Weights of a small class-conditioned image flow-matching model.
Model: 10.7M parameters, 32-pixel images, arch dit, norm layernorm, activation geglu, moe soft, patch size [4, 4], layers 12, width 256.
Rows from block 7 of a small class-conditioned image flow-matching model, named by matrix and row number. Rows with one number within an expert belong to one neuron, the router's apart. Each number is 500 + 50 x the weight over its row's rms, rounded and kept within 0 to 999. All counts start at 0. Numbers have three digits each.
Before each expert's rows are labels from the 100 images, of 14976 (inputs lightly noised), where the router gives the expert most weight on average: "peak at" is the part of the image that holds the peak. Only what is clearly more common there than usual is listed. The data: simulated grey scan slices of phantoms with and without marks.
# router: slot weights (model.blocks.7.mlp.router.weight, 8x256, trained with AdamW), inputs 0-127
# gate: expert gate (model.blocks.7.mlp.gate, 4x128x256), inputs 0-127
# up: expert up (model.blocks.7.mlp.up, 4x128x256), inputs 0-127
# down: expert down (model.blocks.7.mlp.down, 4x256x128, transposed), outputs 0-127

# expert 3
peak at: centre
router.6:470568407407494533517533468549485498527448438560543480475471493547552407584439470522527441506482387536563493471523487476471418461448476571458484470424619434432427444463471371495563478548422429420454551522557520488511515462513455378554624420506420520585485469451497406569595466453513519443448554435523465502529472428428548505417445489415584371507478510507490486454493575479435567444529
router.7:398459477422487478628490459485534463521419449550576545450420526530545497597526419553494485528513472483465565554527495439434469602512508516507568430428562616437436503541499450400540517529465542474522455547562507530503415508482477545446520661488586453482489511469553450483443503455535494544564470529563474526506522537494527529515458566479416553503536596448415392498452457446439536429509
gate.0:464533532476516506470525463481513495438516477536434531545433547447581468475501494528479511493415551514471468485459458562487601525438402436494568472558487502526460441479557557480461557521448459602501522465505478543540564529528492421463485514470403469440606477456412511570502571517530543512513538573500504417463532461498481460593548520618550467567555533488486478481415524542551513527453
up.0:533431519469474567479574499519436471441490449476533541513297529467484504481436613457475503497625471504441491530496583443408462498496577468399475500489568464535517482585503417499533466408599483478530527535565467535595478514525491378436430514493439560509527528538531492500559453506569463450420444496483497396527542540562530495571481477425477508438495467482478578587525518568486471433503
down.0:527500483456364532511485442593439485546512484524499470501489473508478476580435488446502444452518491528458426536477446433548498513387468413484573421439507425536634492557453537512498517440343463448450456464497444502574493389470556450582603521477539484471455449568510464532470491538561512410431486499512444467451476564524539522558492505479454537494517523512452497523433603438450417486469
gate.1:499421461523515523449444459542450544531493462479516528607503591490542495525524524483439537601498482493435577520402446486507445499504448512482526490505459518513562461477497533499558460500601502483532479507505487527565561557501531423494460509477514489416485474544496440444496377546540560443491449564575427514501557535551438450455548510469486451563470477499390477515446446405477450456453
up.1:531427367508517485470553508477392469512506486548585527502564476526516509442593429395509515555598533590526422584508486555529418477462543508492423607528455458472527507527496521435519450612509545449488468542517565460493429427403532487434447426528501510434515464484499565493577538565447519447456483496554471477490522442503505565452435519527530524587506550574470496551455495480589535488469
down.1:559498503489499493508473572482408449488504514589525491457388522542531499402466488497474529434568542440541476511552508585544550541494537500479489476477525543462553591488518373496475635383568476543481541532455440564476482457512484446563447489534522493517508475553579480485438536571520525476481541572501492515548565528444390542559470453517535497600384441522486575555456479556510515489482
gate.2:427458494446501492518533489432516498465424436542515462554506523557587401629455507526498485473442449493479558407494528340487471432436490398460562468515519519478463476468487470518562532512436419627509565487554482492512505471474540486551555491529478483470386513422527562584447419424519570520500501498602504471396536580489430494506522426536523529412460445454518432537543527500448527470559
up.2:574526509446509506480496555516528523532431557517407547425448455556450465475532573481575516436540471526446559525523472510489514425504493489481409525563477546547511489471524525513542437504508475563515566443500422549442498564565508520519512492405464569421496487490367565502536445470594443520468436579517426482491524519421532489467386484528494502572493488390487474533487438584541427476499
down.2:434460386521476472436423462482471504556547570523437484443512506577530414512471469391522567479465435474493523510523449547639459566546468426493510458446511586444611530492577436519486474427528521518522375460508464460482540494572437492536524560517529479493524429479488588593484505542542519544497530447466494529509570395446439522440439548456495418490560550476550518571522457498557530544469

# expert 1
peak at: bottom right
router.2:495515434517498521465542485452433505464493575524454489468520562574585561457574563574548436552459559578513475516409484489480611410505533522507478435498442542433562507529512404458437487477545380499415491548537495489574544446589500465448536536557556640505403385482544564566514528533475488539398408569454463538557444582472468435425509506523516484481503531416506498518501495449485503513502
router.3:444557481430527464448569534417466470543485564534459478456399498401440501540458522534452541573548495495503508528483497530549510444600551471502558440478500504435523586628393573481547488585577538425484550423510499526472550454468484484535510505456586578653443513614543482515456477494427574400482392493532523470483456570568419487525440511510458367517520597501480586490473520530469572503484
gate.0:566483599517397527620545513505434458528456508565461538439440440528463497531489490454418424415505582522562546564600478499450502611433572455484559530378533532516568471533579524483575474563501545511485577440536484498553481538484536466518531487553421580486515448390441591514490532557538502480519593426525483560539464471565516511496545496495650557465573499421489443471527441538513445549478
up.0:488494590545578389524545457490553505427477506402459458480493506554492433443473480427459347445515463476515534492439542438496562484550529535477485546635438559478546473548454496444416438491540543489527412506565614457525431463537425532485501590475585547581502495602454463469524468581511505515481521581631423537554471565514529497477416496638479496470517459532490451507502596412518566492566
down.0:540524412385493527527478441554527409590380558433585460447472599574442560483570526588450445471466470550468595470451475513470414547555524519492519511543499585489529525547536519530539559510530478422442541533437510480584501522537617511535514557534550512512500476509506481426473543456556399467511539443654419504574503584512468523395577533516544487496521461472514495474601448586520529554420
gate.1:519459396531537495462482484479563519466418502593286485473537503404492465505467482472506486488502490569501480573445432481518519555513378466507438490555599486488550577539516544496468554495506490496590426594529476407560470563541485454543505453436533552513462491505532529500536452541539493481441511523505563637563429474554564451458513437502444521519490486427579558449542444502442429468492
up.1:413486527534513558515549434473525542480458469515497431412602477491547502476493487475495511441438455542492466481572481462498506577465538410478479515477593492568520492440532442445547569439480499473450395490456455523465633502514492530409518532445498488509497463531574530508496508448509525477524390483512475564484553480485424508470600600549518598473500507567527486489501455512411469533414
down.1:574479515537467556463516402491523410486478426481542598489483484443492487483552444506523599347483505441500506451471475439479528485479494488407525546545577497511425508406547526513489560534530512492594526513513424487479533442539516543541555596648509507451491547524534526463515440524481366461445520500514540463563510502544572395518502540460434538444553470412492483462443460451513493514514
gate.2:439448470468515445436496504413466481470525381498476496506510515455479503538566503482477491467517509530627453441566439595492515497506511434425430490523530488484493523533411528483494427462588474415511444493495535558489526420505468481567518476482515542455573528506530498597430550572535559462567605475467434528414468533444538518501593592429504550504543408540515422510422436567495561518588
up.2:494511573464541536495522492536493516511501536519588502440492506381485423558511481637415523483498593448525504480511552438540552468486551434627454504515495573521553482485499466413492456441447495528542568499510462488448537486490512565438504486428505575419522565469515510424512475498464484488415455528425513441415397578516437428513457556425549477497465464485560518428559452563427416470508
down.2:486523525424510517495472425454472512556466434410499505499560510501572509497515535524478472448476564496479507525517532513495518511575511419567539468470509481439484487512529459429564481519475469474523563512529569437519466552460536523482522559396541417575573488506483457475488539476555469490477532399611490502593521494437418465564524487549573473676450453548459502552491570477489463397508

# expert 0
peak at: top right
router.0:458525468474514475515513473473509529527369474546487558539544341477525527525518459487553450539472529432552446498486592542519503350452576472446401461495532448495492509522545497390563545548551510486489568506539508554534465418464385524532553469503442415537435439439594512559493575480494495514460534538479496565502497523469564526574427488486561354462454431512446534478506476495560539500469
router.1:505498538439422418520458442483459461538456527539502465458504400623495545576466448531447425479520465493478423564522558518541416447506586445442519449478451503510508571483508433455552467456523442472571586486502482487479542514569524407445573590512532459533520517490549492460564448417472503468492434497501457503556460585571549440492464591508437438537514518409498508454526569506533458502523
gate.0:542487501512511549540517511525468530459446451477558453452467529521507532556453540551452499435528405468463447558500473534490513396466556619458515570433501487524547445439580499489418468505407600534392476460436527499490513515427482465418530450515560499584598463455515465507480529557516460419455380438536551423476473457533532467618581492502463436472447581478580577538572467532533453504536
up.0:529413524481432523518457529486486609533385398521473520387560497435510552475515577486517484600506406522500550492440479505457507529551439598450522469498404501540484444416485495479527492503557463386512445486525526500560463520504592560464509484518507536526393563513476502477472468436466545454442460508415425475486443489535505545550570471568535478464557481501460509491602517468370563547536
down.0:494453517510475422563603520596518500524556453470488452506475457462484499470476614496501526517506473511530589505475438514503539440573572524475492517462568504460438596491406433491534520434530531482573454479511523543548485567442540545489534571458469351538433395496528544494394419457412495431466494473417550562516491484486516459453528423610545539398453488496584458449476449472516483443502
gate.1:476471419505544516425578540422536466470469566508514458489546520453503536410552508466511399390566580465473514474530526419483497504562522505453516476541492438535556494494501510519520401488471479475585580523524530457497454449441464612452457508466494547422519469539536561478454393615500527541538596473546500528577528493581604552506471517483509482559545437436517523518490440546489441549513
up.1:488566428412518499441500525552459533611441543445402414384549417465466459444445557437482510493388450526408454436409419431465499489559500439449569484575541508465460558530559524454441526522477505567562489461558573514517565574487498584505524527441430528486544483535479516652491531435544498523445609507481503552420498496561447488403537513552535476482497506497484462538469448546463619554500
down.1:513568551509541521430548461511483462519538548514536491577462517557445511543446519503442522437395520526442496595445470503451377620501559484447635564498452445450389459453476574553516537437464545446573481479466474516413490568520553468471476504519587455533621460497423524457532526505499461514483464531502500475411560506541441451495484411526561442487516517518505417575515506492540486519586
gate.2:541499440496505408444493504562469473420450545526585468522543564536458520526618529608525460561565449523507537571522547512597403485480503376495494440473571514468485486572531511557433519433484514525447504479536490384494521484515540539474442486521456523517570634421472489522540485539500558550519499432541482466420554633468518508496555430538536398583519516520494503579452507498501593550492
up.2:429472539575501525476500596510541496538588512484477479470399488464412498586506493500500468458507484510496467490450505414526556491455476477507510481577477472525475563532492610419440405474486514521487461454614514471481557460542428590510510530498523558502573492491543505514541590462491447488469585501523481406288413464490522526528464618471599499500595500455542558526565569508498458492520
down.2:472531557485482496528531497480406540389552438497468469553519582574552455496516544483558495489490543418425533540479592549528473447491543522501439472523470514463420506492461567470530517481529545528501439427579489508501593440473530566447471572489466448431566489415508492561529560505484560546479348480493461424496437440502402529501485540477516561481500491580515425526521544444440483434533

# expert 2
peak at: top left; top centre
router.4:399491504499432618467443538464518564579468519457552594633508472478550539541522528472461536544551503565476441552560431459466469457516567565475604481427513505478524458490522531529533501522594464503491497513546560465549443478512516474424539526537401498539400455516497558575546585438510519583548490541540601489496580464534545457496431463452490408394565551447483503442445535478491531446489
router.5:469561454535529606437449540449514496505573518464424562592531629454454619604467422509521469491514554465544545472521499524551525518540607439503539538466428493533548560446514538534509498532502519463419530418468552376558489569462441544517517445467529414534458484414453480495581471434533483484480442522496419469494483508545443457416528571447550539481522474443461515484480575507508433558552
gate.0:579547567504464508547525489520521420536590538544541458512540432518514474439492386501488518562537558456531492469503546499511486457467444517517521595521461543518480551541554519469420513489495462495426455615431621426484491552506594620478544528487526510490488497523634479627464514450515476528511511599505458486483532521479521496534511539492536522554575478521434499575532468447521498546564
up.0:487535400558506540498511565550556455477529613614504524482409448497406497495491465552514580537439511456476434483486490549516547544521454417446518546552523578496523452481442594546512550469470521484482467500493461441522500532460616570473511482501554507561517512452370471533477519467473509479510484517604584525500508571493579523434501561464500535508465490502547545453543445446446578488529
down.0:445537553504580574458502427523441531543479514364512508480497485508465488461510515434569459515450491541583458568496427504489486537452423426474538498483538584530562502508437415589474513521534473506410503598487489556444547548597544470423461508497452467536510507465500548453485573478470530512484538535528481518567462495522492549484442563477473540527462516560550536509486529557516462540412
gate.1:478520457481600528549415566468529507472503528439527442512362497497503504623463546486520596557482516478536413416488500421554471452503497522504496516507545464517442585411463466477405529560491501471517492431540493541346451648485440470464501498449532500518503534477493512481454433439479524488431552476528492531434487441399560497545455555470554551477601523481465438432431478478390486481448
up.1:582512473526462485519486485475586497474561485482545384475566394543502454513542476480561567516626484604445431504554436392436464503479502546467369505527452472500487524451509523477475523446586516490472547458380500504612523536512467498498578400463459510519553618510526555446448505527499487544512498424514458541423496507520471533488468427551543600551465532533525431521440527532576466508537
down.1:521455611551512508559543523456483405506485469498411489484498504529583522535568534486452474481500483509479594529463424478448402515476464509520438554549525464396555491417410579523515504512416596535386468493473499550452512500531438496484500509483471498617530470435485518486470515587526464487479476527519525602473572467551441413524538551491569498589498514450441507575475528536485477454528
gate.2:506521545488390572500489503486539557517520429442489434574494563449493537481426520523531557574465531428524506369566575474488477497504488575519510565471450489449527457438424433545491480485533471533461467567467494587466443478526464479557500508511515454404534621481407460543530494469425475516523434561517513514530501441551460476539416537545324527561501469476521446455502480526485472540561
up.2:547525540530537451462525504506520472532525488453536520513539543390520596344459575458452432509543508527584521498537485462524455547475450483454399548525447561438427430506515492470559562495513471519551494529537536536559492478463425440346376523527430443501585472535541483380432472455484501473502481498471451480476431506535472475443535487486561469463490519546447562497541488546510504481476
down.2:508630536517589499554382528531504524447454498515478586469480596470462502500525466422466517557563454627454499492417497525450549482516552395483480439495550517515522527562592521498511523370486498507637522545484598533520430418413532473558570501494532460602574495501414502513482512525483472528473532573521540468416494515500521574548491479487466538481602445422525520437553526414526530491485